{"model": "contrastive image-text model", "dataset": "close-ups of made-up surfaces with and without defects", "train_examples": 101725, "image_size": 48, "grayscale": true, "crop_scale_min": 1, "horizontal_flip": true, "cutout": 0.25, "tokenizer": "word", "vocab_size": 30, "loss": "sigmoid", "embed_dim": 128, "encoder_arch": "mlp_mixer", "encoder_norm": "layernorm", "encoder_norm_position": "pre", "encoder_activation": "swiglu", "encoder_mlp_ratio": 2.67, "encoder_parallel_block": false, "encoder_inner_norm": false, "encoder_patch_size": [6, 6], "encoder_layers": 10, "encoder_width": 128, "text_encoder_causal": false, "text_encoder_width": 128, "text_encoder_layers": 10, "text_encoder_norm": "rmsnorm", "text_encoder_norm_position": "pre", "text_encoder_activation": "squared_relu", "text_encoder_mlp_ratio": 4, "text_encoder_head_dim": 32, "text_encoder_fused_qkv": true, "text_encoder_bias": "none", "text_encoder_qk_norm": true, "text_encoder_parallel_block": false, "text_encoder_inner_norm": false, "text_encoder_positions": "learned", "init": "orthogonal", "residual_init": "zero_last", "optimizer": "adamw", "learning_rate": 0.0029, "beta1": 0.9, "beta2": 0.98, "eps": 1e-10, "max_steps": 19100, "batch_size": 256, "epochs": 48.1, "lr_schedule": "cosine", "final_lr_fraction": 0.05, "warmup_steps": 950, "weight_decay": 0.04}
Rows from block 6 of the image encoder of a small contrastive image-text model, named by matrix and row number. Rows with one number belong to one neuron. Each number is 128 + 32 x the weight over its row's rms, rounded and kept within 0 to 255. All counts start at 0. Numbers have three digits each.
After each neuron's rows are labels from the 100 images, of 14848, where the neuron reaches its largest size: "peak on" is the class under the peak. Only what is clearly more common there than usual is listed. The data: close-ups of made-up surfaces with and without defects. In brackets: how many of the 100.
# gate: MLP gate (encoder.blocks.6.mlp.gate.weight, 336x128), inputs 64-127
# fc1: MLP up (encoder.blocks.6.mlp.fc1.weight, 336x128), inputs 64-127
# fc2: MLP down (encoder.blocks.6.mlp.fc2.weight, 128x336, transposed), outputs 64-127

gate.26:113090064132131075130097057134110146137116136133069118146096123138102101124117125138148142097170098133169136086069140116086144115114144165086125143112105070137122130092207151121072161160197138
fc1.26:129156187131144179113107143104088058106036128109137135159149077105118171110124108112056144111174146176187091129141098148107148163126120101166112137133100134119085117142186093145098175097125141
fc2.26:097145153159109133145122148131097159165167148146144074113027147108156096123112151192092098135102140153053078066164070123154084106128135117103119125123140136127186088155088159116115051097132136
peak on: smear (25)

gate.290:155132120106166113125063158123087119145115155107063159126057104172147144096147149142127061110092184113107118081154156160179054123167113155075116147190129103121159041119158171168133138124119096
fc1.290:122155183143067111128108127104113125141165156138196096098185126122180117089140135087164129070135135091145125126077103102144111163157171155127175143130132201175167184107159133122122134191143107
fc2.290:132075148128132146098172137113155134120067109120142152131106107122082137162075068134144193099161125123095125119130144047151116147108092138125096142170116119100141163115132114132149052076102145
peak on: stain (98)

gate.162:149095113115152135101112141107069120091105126072057092119105117158070122154193183066151149131102094147109078163161100056120115141105141178139145150132191099078142049135096145130101134090105118
fc1.162:113153136162156073153170160113051115111111103140096154130109114152162132113127144111181141127127171129170097138104175115131112110151169114192179112091177157120156126037126160100148152100139113
fc2.162:076111163119146137135148125113107082150077124128098126175133133128143105102061104088125174047102167114118079147148087138123105159128088072127162170139066090169155133171120116145111069144113176
peak on: hole (30)

gate.227:105153126089137137125146093164122132107162101159078149146107141125151104103126094142140130097155111132127107102146173144111138093203087192102119178136106086108125104059159145071091159132124100
fc1.227:125154158109099125135121130138108093145090098163081124096097090120155144125143060121070110162130145083134105130104148155089152149209237151169089103120051153168112173154144096128125160168158138
fc2.227:146114092132120126102119135085104105144128151074116094122064098109156104145116118118126133109111098108091092156109094134123087121140051154124140110140128091123161114146122166176136022072154130
peak on: smear (53); stain (44)

gate.106:230076132196158184093072104144149107153125108147139090083102136118111136114128142102147136133090109112087119134115183131090131074159137180176101146156116119125088128133158142109065120065112122
fc1.106:100114110077122128144173104171130122177137169175068172159126178141130136119132107147070160125148100139140140130156148127136118109157107197093058125115134104127118153182216081151167119125155142
fc2.106:152112179093102098125115129124151168142179154127133130122138117192205185129097141125168148151147151187141145123143145252150144129171116165138113134163149156132141155160174114148115165125137098
peak on: smear (47)

gate.275:165121075101102129057111134102133116164096168102079071085056114108122143155140153124145213078111131069072103077116152144126108101130148162160171147192127096110130159150163184189056103055152131
fc1.275:144116091159134112123178143086152090146090112194102121096155128134127140194153151095106115131135087104101131130083149183099150146122113125129135168116154105127132130103074125132147129081121121
fc2.275:122097141148184137139149119073083125151134083143115150185148144143093136102092091108057147108118148084136040148058132135167101181119145134117107087120131132140132125147119191150127117143100127
peak on: smear (90)

gate.38:115099134129181162096168093134133117118126105150000147170142073151097129135116158099141175146190137150137150143138144165137146148164078155053147136114046080133126141169112137079122136105127075
fc1.38:125087167101136143103139083128136101115130116084114130200176114127111127075124200105158156112137137163122160177205092146144126124067075124071127121119143108092151169173136116123164130120109124
fc2.38:108118118145121160120154125126108087139120138195168161139219132107079159084137151111113102144151140130170140136130118113174129149099189102200107133132091132191091126170112134121115179166079126
peak on: hole (29); smear (28)

gate.156:208131124140148138065125132086078112181116133198124101141094115148123192133134127083139092111118167070076105075171156112120099082090142082144119124121167121118136046150141205169138122102163116
fc1.156:132081087179139135088108065172151133144102159152118118091098204094186116114126117150164191147145094167166138164116148167138204129154110147081124074109099147144119150119241131098108106153107100
fc2.156:122205132166156156166139167163158146145102171161068119114079110058139134151151179121163168107122120195063117132140121139111134160156136103128184073162089113139122103088129182139126129119143165
peak on: hole (28)

gate.8:153127116167168122090145107117150102140119111134089119058078099100135116113154118100149144115151099095094098171069196167098105107172146106150112187072074130095079098112081168103130139148143135
fc1.8:192077064164162118112121106131169145083116115164133087112087123139076123167138165090218161119130113125138140116126158088111092051131152184151130112131155122060123108127107176147131056118115119
fc2.8:142140152139170130119119117131079144122117082103092201094213099126101114118142081112121113148129164121131110126090104078139126188092145114103120159073067127176103123154187143091119228159109126
peak on: hole (57)

gate.311:169086064154089165110108105142104096125096107182137102101102140096058168108152169110146126113105109064118128123095152113096092084103155091150144096183165093131126090186132142090093089065157127
fc1.311:180160164157183130091124132107178153095159085081126080061108071121109134130123106112201132116121150100092130096126086113165163170166134174167169184081118153103096094104109189154088098164120118
fc2.311:162089080164181095089119135099096156147106077113105108083148066095095116126138075112162143069094120112063129121158135061080142121137075129099093136080087129124123119086118165091144134138089160
peak on: hole (32)

gate.235:148082109122136150113085047115116132123114170089073117116089161111117123106162159109158167104118136077125111034160112142128153109126132163126112115159109094171119134145208123205124146070137116
fc1.235:122059095117153161142094080143130145094121129119125101090102168100147104085108154138148155125173146080137126068099091133102088099138153142121124186174087110138121198129171098173151132057134124
fc2.235:128122065082121102106120116139147141074146082167141123140187083127100134132108082105104145138133156120117113164107149084128178147086076150077119128094079134098111134125179161089147199166148119
peak on: dent (54)

gate.330:181105075104135153075115116080117144142137123120084102135081169107096173133138154082165141116176124107082116114127131134096121122104093098107134132142172045132146097189101214167112095107173071
fc1.330:151094159134157163099059097161098117110101135173089157149091124148117112170099157132113146116160098127120088158156143111143113148114070171172140132207110088076121107120114151113084145130129126
fc2.330:179110093124127106169099102091134128108108161186122139059174127117137128146146090142103140074119108113148107083133140126155155128109160126115046121155119145105115139112132105164097190119129135
peak on: hole (100)

gate.173:190105103110154164072133102106156134143120150115075104152073118136121172156137148134135157103198137077077097109151146132100096112082071083096160133148160084083134118167121198167104118071175043
fc1.173:099079137112234155168112140127127177098140131123092128174142124097129113112096114126110142181130089115159113140168091102117094163119046097169160151098170162111108106127071104146176167171107083
fc2.173:092135139137153105171134117118150139118162144151131146153047159113116108107114101145095116146125173112077118111132173119153108117132149133129139079080167145099152148149075090130182045089123120
peak on: hole (85)

gate.176:111155073063147157077133094171135131152150155078044127180137134094109113146160104109123197133093111167133136146178098102124108117083128131180089121118152096134123144129161117172089104096149138
fc1.176:115093141087133142112164128137084133153145133073114138124135115129111131115138179072174189177148080129045117118070106123129107098157079153147100123097118080159129133101120131131078089082116201
fc2.176:163152134051106155108119112155162131124157112165077134134172135102115130136146126156145135133136110184173160173136152000197157167105103111182178105154128180129137150119105177120151143182118131
peak on: dent (98)

gate.317:246128089115136184106133108143129136150090098157135102134082124137058148166101100153104170108159122140132134088187137116138093109111125099086124100109200152142091122106120149160161128046114145
fc1.317:110142174155129149077125170102124131139216118157188134156107098138155116085134109045114113128098129101104142129162118104121101111096139124176110128086152156109157148147189142064121129112123144
fc2.317:136143165170191164170130101141157115181063120149115130091173176208111159143131115140119143096146080091145133153062159122131134166146182179126149102149159121142116166047139099127139153148096122
peak on: dent (70)

gate.6:159133093094158122125101060140140105143094163095091080110130152093078163098105143111139162102133065166145113085190096111141124127063102059113136135081173093136140131098159144233099151097165166
fc1.6:148121048112159149094119118134131113114122074057091146142148041125078077162136105135154230106117122162130120129128147124103130145137128128126162161167050084172131143111059110140116156072106135
fc2.6:132102157087058141090154137114105092089137111179094093110050140089096151094162137080110156135129130122078109162095106102144106155146084166115149110105120091146104108181118164087109081117128179
peak on: dent (92)

gate.213:170117088179171168104080102115158114135116114134127094102073097144009136104107139091189153097111105119104107103099163110156135087100110165122172120166107131073090108154112172146087123114151126
fc1.213:136128125129142108117125141111091135149119093184086156070173113186076088158163159097158225120163102109137082117114120060132130092106160145127141160130147159114113172090104123044064150090131148
fc2.213:140100116158214155113119100129100125177172115143090112143087102147146124105147076104133079123137109127138174106122148220071107113127098156103105109118137133122135108074177129155150079105084101
peak on: hole (97)

gate.322:095096129119122103096089168045141108153119143183078131131059081172070114144115137111133108135126141074064110115078154148138103166141115170123176151164125089100112105168091137124086118052140109
fc1.322:134122165131138159126103138076206141131094128156102143108148107168061153173165126110142128158099112163105134118118151075103130157105092171121119131131128113089102176132088102124088149122094128
fc2.322:159104097136106130098179075144088112085140062073136101123116121128149177097138086128128128148170132110114105166157077194099124140109062171108085105097115122127117116096170191089154089132138117
peak on: smear (87)

gate.7:116126080101093195140032124138164077142102142138141137145166144055114107164146204149151059112061100164110087156117156159128189120105141092150172116146098101151131072181102112138125136112164080
fc1.7:127079103099132165168117138095137147119120110098116133152146134168086125131084178162132142144132065115106080151118109149152157183112124088114179110115157120142087160163050148151157138095139097
fc2.7:114113128124100110115105146099140089158099134107103161126213098119137098079157093120174063104150148157161124148112143092084145092155172161120158179094072104153106079143129096117154226146141142
peak on: stain (49)

gate.190:161122109093126093069136117063132115187117155065114104134106122106142166133148110093120161131126100095044082152143123167132080095172113124129104157144114120116138117103121155161120122058162132
fc1.190:096154207074113176147096155137096126166124149096087161126144114115176080084165125117132188134073124129134128155157091130104090121164110136149123193127161151150127132123175094152174167140069105
fc2.190:084135117108127131143122153149185074140096158210140088099033148133140150156117131134096136156149123128085163138090139155098177143111146162168115091106100153144123141100139087172108044125099165
peak on: stain (51)

gate.178:162146134141106141056119102111105122160116110117135098131114138104147140045176080095123083075130185171098136127171159180123072089126161099102089079104124126144135113134216173107074147132149139
fc1.178:173017159180097154129132101092121124127121106142118140087117138157188174091135154131125103157183151146139156036169125204165137095128055149140105114184131100141138151111069127113135140130096147
fc2.178:112121101181112133094145132104128125142103084134119111132146155117128156139082108126106159085145109119096062181076158170110147113133141128067119148138083131069122106151115176079094148080140123
peak on: stain (100)

gate.196:136088074075145125075125077073146126149129110112055146162075146158113137149123134092114107138117146109089111122167137128128123081149100149127112163187149060085139107173163154129179094088152072
fc1.196:086165077141107139179170173098086154124131150109150186155161086117163120108151151130145132142116146161122144122161078159144083138103097137094184126099143103121126098077118141096187130144075149
fc2.196:066144139139119147118093167124140089116136142151149082142048157119175130167128180137113135113116125110092145183144120166119109149134132124156060091140108144141152160114108023111078082092111143
peak on: smear (85)

gate.153:165085109127168137097115126106148137143099124149118090160080142132083172205148139080126127133109129057056135111156141120100143134153066167152097141125158091111126091138198146146104077071136110
fc1.153:114110138131071114121155119116111109168120163123145144051154130110110145127137140123131148091137146129102138108067163153136098126116255104125123084140077094127157185125125145137112054103160136
fc2.153:192128136116115107118117126138088174146135109086130122099202067145129149093125118128171117112128102117167112147141096125119130134150061118100134177125097115170134097101146176095113207153097130
peak on: smear (80)

gate.107:094119084138171156096160139127077138164087075105048130160072116161142103122141085093163230124125129132101154121156171159129125145150080167139139109128081073159126108128143136086148152106119131
fc1.107:115142149132126071124196127154146113190134127181105141122162120157143151080133084124114085173158113106145161080110124174127154119178136146180113082028073163158079125097137133113113166198137119
fc2.107:151097174142138130133094102131140069168090144114118138119097111127131151148134130120116123156092113130120118133117088149077109108168085182106134192171151080077139106158146049179102078089138114
peak on: smear (64); hole (29)